From a checkpoint of a small multi-label image tagger: 97500 training examples.
Rows from block 5 of a small multi-label image tagger, named by matrix and row number. Rows with one number within an expert belong to one neuron, the router's apart. Each number is 128 + 24 x the weight over its row's rms, rounded and kept within 0 to 255. All counts start at 0.
After each expert's rows are labels from the 100 images, of 14848, where the router gives the expert most weight on average: "responds to" is what is common among them. Only what is clearly more common there than usual is listed. The data: rendered solids tumbling over patterned floors.
# router: slot weights (model.blocks.5.mlp.router.weight, 16x384), inputs 0-95
# up: expert up (model.blocks.5.mlp.up, 16x192x384), inputs 0-95
# down: expert down (model.blocks.5.mlp.down, 16x384x192, transposed), outputs 0-95

# expert 11
router.11 [ 81 131 102 120 112 148 139 173 126 159 129 156 119 135 119 150 140 161 117 111 125 170 118 132 172 136 119 158 185 100 126 107 136 174 126 203 110 123 119 164 140 150 167 139 186 134 140 113 137 168 132 137 144 157 158 141 128 127  98 138 142 172 120 167 128 143 129 125 126 120 147 128 164 155 112 153 162 133 121 124 117 160 113 142 122 101 154 146 124 173 172 182 159 165  83 140]
up.0 [148 140 130 108 163  97 126 118 122 106 131 153 152 146 135  92 115 116  99 142 126 134  72 145 122  90 168 190  71 141 123 125 121 114 123 123 116 127 124  94 139  71 127  89 139 121 125 153  84 133 128 129 124 160 105 118 128 161 114 156 119  82 110 112 138 117 145  92 156 159 163 111 133  88 108  92 127 162 125  94 128 143 121 132 139 164 121 121  95 157 131  87 153 120 122 178]
down.0 [108 106 132 145 150 104 120 135 134 107 132 128 139 163 138 126 109  93 160 107 122 139 139  79 155 114 138 155 141 107 118 129 102 127  59 123 121 117  85 119 124 155 119 136 130 139 115 119 104 137 152 113 129 148 110  79 135 118 138 151 133 144 138 122 114 147 135 153 175 154 127 102 143 111 123 125 135 177 136 100 112 137 127 145 125 121 126 151 171 130  98 115  93 127 136 129]
responds to: light from behind the camera; white object

# expert 6
router.6 [108 145 124 130 156 146 124 132 131 129 129 109 130 137 139 111 122 141 133 115 130 164 122 140 142 119 146 135 169  68 152 114 151 126 122 156 101 134 107 181 141 117 214 114 148 147 147 123 112 131 100 142 155 144 152 127 134 163  81 106 139 137 120 148 143 100 108 123 108 130 122 144 148 172 133 122 134 142 151  97 121 171 152 100 148 143 146 134  77 119 141 166 164 137  79  67]
up.0 [ 81 131 116  93 151 112 128 121 131 174 128 136 114 116 159 151  50  83 125 118 103 176 117 118  97 150  92 124 133  87 149 130 145 167 133 108 136 112 136 143 136 119 128 102 116 130  94  83 115 121 135  90 112  46 131 118 158 149  93  89 120 116 129 117 144 125  89  76  90 134 133 123 110 134  97 142 108 140 181 172  84 140 138 155 155  86 136 140 101 105 118 133 104 109  99 143]
down.0 [109  98 102 109 118 155 152 156  85 140 118  77 142 151  58  96 128 158 123 156 125 128 152 125 114  82 130 175 151 129  94 138 100  97 150 124  96 130  66 149 129 119 133 131 127  95 115 150 148 143 153 100 138 136 113 118 107 117 143 130 108  85 144 154 157 159 183 129 159 155 155 135 178 142 101 120 135 168 121 123 169 104 174 141 104 116  82 125 103 150 132  84 158 144  98 123]
responds to: light from the right; count: one

# expert 0
router.0 [111 127 143 149  89 124 110 156 146 131 120 129 123  85  87 137 131 150 132 143  99 147 110 151 156 159 123 123 163 121 147 115 156 149 119 135 160 157 137 113 115 104 103 134 142 145 176 175 109 139 135  89  97  98 133 112 189 124 134 163  90 141 114 143  81 135 108 105 129 141 133 112 124 107 135 124  65 122  92 143  86 119 156  76 144 114 139 129 142 153 124 120 119 130 113 112]
up.0 [118 108 134 143 147 146 113 127 128 133 143 120 123 145 125  62  83 132  84 123 149 158  89 113 167 118 145 131 140 181  87 147 148 132 123 123 134 146 154 121 107 102 132 160 114 148 107 135  73 111 136 160 119 133 131 161  74 106  98 145 126 135 134 163 127 129 130 100 115 109  73 103 132 122 150 131 108 131 128 177 108 124 119  94 129 129 115 156 128 130 111 139 115 163 157 136]
down.0 [ 77 112  56 157 116  98 124 133 111  76 104 128 106 129  75 115 123 102 112 100 134 122 142 113  89 145 127 149 115 156 109 177 113 134 100 114 158  96  90 135 104 136 122 120 164 118 119 148 136 134 126  88 141 107 118  98 131 136 137 155 157 160 129 123 137  93 155 148 137 145 116 155 109 146 107 146 141 159 145 141 134 164 138 142 139 119 151 113 156 120 154 128  92 147 135 144]
responds to: light from behind the camera; grey object; its colour: grey

# expert 5
router.5 [140 153 138 128 121  92 137 119 179 129 116  97 116 104 109 164 134 129  86 129 142 100 142 114 147 116 153 124 105 124 141  95 111  97 127 136  99 137 156 136 132  83 151 120 127 153 165  93 100 134  96 152 128 102 137 150 119 160 128 129 134 115  96 131 129 154 106 127 132 125 155 106 176 196 150  86 137 128 135  83 112 186 136 108 126 115 102  89  65 134 149 207 154 112 132 101]
up.0 [111 102 141 128 122 165 109  89 119 100 118 134 123 118 101 115 122 165 165 124 116 123 123 121 169 170  87 146 111 149 102 113 104 117 119 122 138 157 192 110 188 141 121 137 121 122  91 142 110 139 164 168  90 144 129 125 108 105 167 123 118 155 166 148  95  76  85 153 170  80  99 123 159  91 119 130 112 160 134 146  97 107 125 118 136 161 134 108 148 141 140  97 150 116 139 153]
down.0 [158 124 129 135 143 118 116 134 128 126 140 110 113  90 149 137 124 135 141 132 136 166 139 110 155 109 166 118 136  82 149  85 155 127 168 108 126 122  77 116 111 134 131 103 180 125 154 117 131 136 133 108 130 175 132 100 114 119 110 134 144 136 114 147 111  88 126  90 113 175  98 137 115 107 151  77 106 129  99 112 171 120 117 146 155 146 158 127 143 105 126 125 107  95 105 122]
responds to: light from behind the scene; red object

# expert 15
router.15 [106 109 118 160 124 114 109 137 122 128 127 120 166 118 109 126 131 106 134 105 147 104 143 140 181 122  92 140 126 120 139 115 129 109 135 139 128  94 101 125 145 114 141 125 147  98 111  91 135 123 119  70  94 156 161 104 117 101  97  99 140 156 112 139 132 104 125 134 128 146 142 134 114 156  89 145 146 130 163  68 133 135 121 138  96 119 148 106 129  74 177 114 193  90 118 132]
up.0 [163 184 147 125 120 151 100 127 149 150 119 148 117 117 141 136 113 131 169 115 138 139 132 102 125 164  90 134 162 165 156 120 166 167 150 129 125 160 178 172 163 149 137 149 130 152 175 161 114 140 152 140 148 131 129 144 138 150 122 172 117 118 115 139 118 184 128 154 144  91 148 102 157 149 139  94 139 164  93 170 131 116 174 115 130 127 136 167  97 166 108 143 120 146 150 144]
down.0 [ 94 114 189 142 127 127 136 166 123 139  96  85 157 115 108 151 133 151 111 132 116 112 140 150 107 154 150 140 149 167 113  96 118 132 136 112  93 118 129 123 120 127  66 131 122 148 120 165 147 104 107 120  97 115 172 110 137 139 103 116 150 143 104 127 136 124 117 105  96 161 133 116 122 103 178 130 127 109 110  99 117 158  78 120 136 105 113 129 135 178 170  99 154 130  89 116]
responds to: orange object; its colour: orange; count: four; yellow object

# expert 12
router.12 [109 118 157 139 139 113 128 118 112 182 108 120 160 104 132 135 121 142 176 116 151 120 121 129 154 120 128 162 137 188 121  93 137 148  97 163 142 154 113 130 147 184 161 158 137 154 135 146 118 112 133 176 161 163 154 143 155 160  98 114 108 181 169 127 136 100 112  89 148 127 145 114 147 122  97 116 153  84 146 123 124 117 130 171 137 105 124 160 151 110 169 140 180 157 154 126]
up.0 [107 125 149 151 134 108 154 146 177  94 172 135 142 114 122 147 163  95 137 153 118  81 162 100 123 129 132 106  85 134 124 167 131 109 105 134 142 131 121 124 147 125 145 107 121 118 138 124 156  91  68 138 118 139 115 150 126 159 145 117 128 132 149 140 169 120 120 138 136 117 107 164 101  99 115 141 101 117 157 143 143 143 130 145 166  83 125 104 160  82 145 114 143 151 153 141]
down.0 [158 157 114 126 103 123 103 162 142 115 136 107 111 180 121 141 146 122  75 112 107 147 148 130 115 124 119 133  85 120 102 141 115 119 117 137 110 107  75 166 128  76 120  80  82 114 151 139 121 129 116 115 140 117 126  96 127 148 138 119 158  97 104 140 172 147 106 177 148 101 184 157 116 145 110 162  96 103  79 121 153 126 116 127 125  84 103  99  93 102  99 127 139 127 158 123]
responds to: light from behind the scene; red object

# expert 2
router.2 [119 133 146 156 112 178  98 126 172 122 154  97  97 114  99 104 131 111 105 138 143 186  93 123 129 148 102 100 140 144 134 124 123 113 118 164 121 148 110 193 147  85 168 129  91 148 122 121  92 134 147 145 116 127 139 129 101 109 138 125 102 142 141 133 141 131 122  87 121 123 141 101 134 150 132 103 146 184  95 108  99 137 167  91 119 150 139  96 130 134 131 152 113 159  92 115]
up.0 [ 83 113 121 148 140 161 106  90  93 133 132 137 137 128 159 142  88  89  81 130 174 126 147  91 102 162 135 109  99 134 134 150 130 147 141 124 129 121 127 159 118  75 143 136 116 103 127  98 124 117 112 133 107  98 140 141 158 157 136  74 136 112 119 127 158 135 123  95 106 146 119  68 124 115 110 137 116 123 144 146 109 135 158 153 111 162  78 138 141 119 120 140 101 112  96 151]
down.0 [132 139 145 124 167 147 135 152  85  80 149 119 122  88  85 153 121 134 187 113 131  86 157 161 138 126 151 145 127 181 115 131 128 148 109 116 139 156  87 140 130 151 129 124  96 165 151 150 152 149 148  91 109 128  88 119 153 115 171 149 123 101 150 115 141 182 163 154 194 135 174  93 165 161 112 124 165 135 129 115 156  97 140 108 114 148 106 138 150 123 133 116 148 141 120  80]
responds to: light from the right

# expert 7
router.7 [ 72 121 106 131 144 141 124  82 108 107 149 120 127 122 115 109 144 119  88 142 162  85 133  81 128 154 177 157  77 131 114  74 107 121 100 118 153 100 107 141 141 121 124 129 148 120 110  99 179 149 100 114 127 124 156 113 141 153 146 126 127 125  93 163 131 102 106 155 122  99 174 101 155 170 129 113 139 157 144 100 172 169 145 110 123 149 125 197 105  98 130 119 108 107 125 157]
up.0 [165 133 145  90 111 150 150 132 162 188 138 145 109 160 120 113 114  68 148 144 108 145  69 143 130 167 111 145 146 136  99 143 120 147 116 158 108 136 164  95 128 116 105 135  80 107 117 124 121 182 119 180 118 126 138 124 100  88 104 121 145  82 128 137 125 137 106  90 111 137 124 136 117 124 150 102 152 160 127 140 133 121 123 115  93 115  99 133 121 143 166 166 116 145 158 152]
down.0 [155 131 130 135 124 121 130 153 123 146 125  79 122 166 147 111 198 187 139 145 141 120 162 141 113 146 143 158 130 162 139 121  98 111 131 141 134 137  94 140  98 135 103 130 122 124 106 121 127 127 163 166 153 106 126 121  95  89 120 131 122  99 132 164 136 138  79 152 133 143 148 139  84 138 142 125 173 111 102 109 143 108 118 154 143 127 160 159 155 137 148  97 131 139 144 129]
responds to: teal object; blue object; its colour: teal; count: four

# expert 8
router.8 [118 136 122 140 160 122 135 118 103 101 131 143 111 100 146 161 145 148 187 153 151 160 104 137 119 135 104 156 150 131 117 151 145 139 110 146 141 126 118 101 150 200  76 126 115 129 104 151 127 146 127 145 144 167 145 101  99 103 159  90 141 131 157 124 136 121 125 148 145  94 126 131 140  89 109 106 137 123 134 115 111 109 110  94 146 142 147  86 146  93 144 116 163 151 141 161]
up.0 [131 148  97 106 157 111 146  82  99 132 141 134 126 155 149 167  89 125 130 119  86 122 119 168 118 149 140 155 123  82 175 121 110 149 102 133 120 117 152 146 106 126 179 105 150 121 125  91 101 140 169 109 139 105  89 108 110 169 103 114  89  94 140 152 138 154 136 114 131 112 144 121 146 136 135 113 127 112 115 131 102 163 140 147 149 137 158 113 104 169 124 128  81 124  88 143]
down.0 [129 112 115 135 135 128 150 123 160 160  93  92  72 162 139 114 120 154  97 158 116 130 117 136 106 144 137 122 109  95 115 128 154 106 194 140 119 119 131 137 106 121 138 166 111 145 141 106  78 123  93 137 151 164 136 127 159 112  88  82 103 109 138 139 148 107  90  75 124 160  94 155 114 139 148 116 164 151  99  75 133 150 125 113  91  83 102 152 136 143 132 129 142 134 119 155]
responds to: light from behind the scene

# expert 13
router.13 [118 122 102 170 126 128 113 101  98  99 116  97 166 178 135 107 116 159  98 116 141 143 157 136 139 114 153 130 145 119 147 107 141 127  97 113 104 104 108 128 159 121 142 140 157 113 156 107  99  76 171 114 131 115 134 133  94 112 100 134  96 139 113 171 125 110  94 175 146 107 139 135 131 119  93 174 152 117 126  86 127  96 143 131 175 115 181 117 130  77  98 131 134 144  82 105]
up.0 [102 169 132 145 134 137 128 125 110 123 158 133  92 112 151 101 121 111 135 113  87 108  89 123 176 114 140 121  91 111 155 128 146 128 147 138 167 125 142 152 107 143 141 124 139 130 116  88 127 144  57 109  93 148 150 125 123  99 160 115 174 145 146 133 149  97 133 102 116 114 122 140 199 111 187 138  79 143 145 122 184 159 113 140 142 155 133 129 174 123 155 142 161  98 125 151]
down.0 [ 76 167 134  81 148  91 107  96 149 157 125 165  84 123  83  91 115  92 120 112 112 118 103 150 119 139  81 142  97 116 120 124 132 176 146  98 150 101 137 122 101 135 127 133 128  98  92 110 128 161  80 126  72 134 115  87 138  94  94 121 111 133 112 144 117 108 127  88 146  98 153 194 135 127 189 109  71 136 127 164 147 153 125 134  98 172 136 132 160 139 105 143  89 116 131 131]
responds to: purple object; count: four; its colour: purple; pink object

# expert 3
router.3 [140 114 111 182 121 125 119 122  99 102 138 108 128 108 112 142 117 164 105  99 143 131 127 104 155 118  93 114 142 150 179 154 136 153 166 166 122 124 141 112 130 111 144 130 135 155 114  97 119 162 157 126  95 145 137 120 141 127 125 150 102 164 101 136 112 104 121 135 137 162 133 111 127 113 133  86  99 140 138 106  99 141  95 162 148 120 134 144 151 160 147 113 126 105 108 128]
up.0 [156 114 129 104 122 144 134 127 152 168 117  93 156 179 119 120 144 127 174 125 104 132 115 133 119 155 108 102 144 119 143 151 124 125 127 114  96 140 160 125 181 143 125 111 135 159  88 108 101 134 167 189 164 155 150 110 133 121 117 111  74  98 153 129 118 155  88 133 107 172 165  95 139 122 136 178 151 162 150 116 152 121 139 124 147 146 149 165 123 120  93 149 135 100 112 112]
down.0 [114 125 146 144 114 108 130 168 189 128 110 150 106 110 102 139 134  89 110 169 121 128 182 157 133 135 103  80 124 121 113 118 103 146 107 167 118 121  79 124 116 111 122  82 129  89 154 152 125 150 136 171 105 131 121  81  99 149 120 148 119 150 122 132 140 126 118  87 143 102 162 154 122 139 175 100 115 122 104 149 123 112 142 121 128 112 108 137 134 135 175 110 140 106 104 141]
responds to: count: one

# expert 10
router.10 [ 84 124  99 141 125 112  96 160 135 176 137 116  95  92 113 170 135 114  92 128 120 142 135 108  86 123 119 131 101 128 115 124 106 135 133 161 127 105 115 127 111 122 141 184 122  91 135  89 161 200  89  73 104 121 101 103 158 149 120 110 148 137 116 151 135 113 134 128 152 109 149 158 123 131  89 110 168 100 161 124 121 184 125 155 138  70  98 102  98 125 158 122 118 117 135 153]
up.0 [114 103 114 132 185 144 101 115 122 124  94 165 164 130 152 118 112 103 150 110 161  62 116  67 134 128 163 114 123 132 115 122 125 120 132 105 153 130 141 108 159 167 120 170 125 116  93 115 140  86 147 117 135 142 121 113 126 159 143 102 126 165 166 159 153 115 100 142 140 125  79 118 115 100 136 135 101 119 119 146 143 106  85 136 134 148 122 137 163 155 164 110 121 110 126 117]
down.0 [156 128 130 139  99 113 124 173 137 115 101  83 138 155  85 112 166 167 124 108 134 143 151 162 124 146 134 104 158 144 135 173 127  72  90 161 116 133 153 115 143 112 115 137  83 114 145 156 135 163 129 162 136 148 118 120 106 164 127 127 114  93 128 151 111 140 162 110 169 131 141 155 176 131 138 124 142 101  95 121  87 104 154 166  97 102 150 116 139 152 152 153 137 119 105 140]
responds to: green object; its colour: green; count: four

# expert 9
router.9 [ 94 114 124 103  91 137  85 153  96 119 171  98 108 126 127 118  81  96  94 112 123 142  96 135 179 103  80 123 122 106 125 148 160 118 106 126 117 113 131 161 150 107 147 132 190 126 104 118 129 165 100  81 105 109 126 134 112  72  84 109 119 124  96 148 138  72 118 108 116 124 156 148 129 122  77 146 145 171 143 128 136 136 144  71 130 112 139 139  99  91 159 139  99 123 116 130]
up.0 [115 115 146 135 146 120 119 170 137 146 128 160 130 161 117 140 122 120 129 145 130 113 141 163 128 147  76 158 132 134 120 103 135  96 124 108  95 120 170 103 118 118 146 148 143 164 115 121 160 146 135 111 140 124 110  70 149 118 129 154 140  95 128 125 124 134 125 118 118 134 189 173  75 142  95 134 170 125 123 121 148 123 128  99  82 130 154 172 134 103 148 108  80 124 135  91]
down.0 [130 169 151 120 117 130 141 131 113 104 164 169 125 133  87 127 155 131 117 109 116 105 150 107 132 118 140 142 115 144 116  95 129 142 137 149 122 164 120 118 111  95 132  85 143 104 123 126 155 104 125 137 131 140 151 123 150 141 123 145  95  98 105 115 114 133 135 177 169 111 152 130 128 118 121 108 155 126 200 159 133 146 128 108 105 117 121 165 142 148 115 125 141 133 101 144]
responds to: brown object; black object; count: four; its colour: brown

# expert 14
router.14 [101 134 192 124  94  72 100  86 155 170  96  94 163 116 142 123 107 110  72 138 141  62 110 112 131 154 154 120  73 173 126 115 122 108 106 119 116 104 139 161 130  73 111 130 105 144 111 120 119 120 113 157 134 131 117 154 139 146 138 103 166 105  78 141 160 123  90 141 127 117 119 138 163 136 165 146 128 123 175 151 122 145 158 116 164 102 120 145  93 104 122 164 142 150 150 167]
up.0 [134 148 119 112 101 125 121 146 137 143 140 105 127 128 119 118 140 135 123 125 109 141 129 161 148 145 132 106 143 152  96 148 137 129 105 132 143  80 122  50 137 122  97 159  92 160 131 146 131 108 130 138 125 132 138 117 108 151 142 150 140 119 108 124 133 100 104 119  94 163 122 123 114  76 156 151  74 133 137 136 108  80  97 121 141 157 126 142 132 128 115  75 124 133 135 154]
down.0 [149 108 111 143 105 133 180 128 137 157 105 111 124 124 135 161 162 145 123 111 146 124 160 108 108 118 108 130 147 117 162 101  85 151 128 108 166 138 139 119 131 123 179 165 143 123  71  93 158 119 119 128 163 128 157 162 185 130  95  96  91 126 136 144 166 145 142  91 128 137 133 129 106 138 138 124 151 146 125 129 113 128 107 159 111 106 129 117 181 103 153  89 118 152  98 154]
responds to: light from the left

# expert 4
router.4 [ 99 163 149 180 140 135  69  84 147  86 164 124  95  91 161 130 126 157  84  85 117 133 107 106 131 122 127 147 106 121 111 137 152 109 203 112 186 123 137 144 116 111 119 154 135 123 153  80  96 167 117 120 109 108 137  81 108 117 156 112 149 173 109 145 163 103  86 109 133 121 142 125 123 122 100 101 110 121 140 118 142 130 132 191 139 111 168 130 149 112 148 127 113 138 128 141]
up.0 [127 149 106 129 112 136  78 119 107 121 121 172 138 108 132 156  91 127 129 141 159 118 116  94 162 147 101 150 121 144  99 133 142 152 124 121 129 121 115 120 160 137 158 170 123 105 101 138 160 164 134 110 127 162 165 170 137 145 169 114 148 132 159 128 109 115 146 140 140 135 143 118 136 116 122 102 151 137 115 133 173 113  99 121 115 117 102 136 143 132 122 166 110 152 125 134]
down.0 [121 126 100 110  98 116 111 164 155 113  95 132 145 122 130 101 141 110 104 106  83 136 149 122 115 136 140  99 128 142 141 127 121 107 114  85 143 105 111  94 125  75 111  84 149 129 108  86 130 125 119 134 123 149 146 104 163 130  98 119 139 169 135 154 131 150 110 161 195 131 133 141 122 102 143 136  97  97 131 130 149 157 112 174 149  83 153 137 103 130 137 171 111 125 115 121]
responds to: white object; light from behind the camera; its colour: white; count: four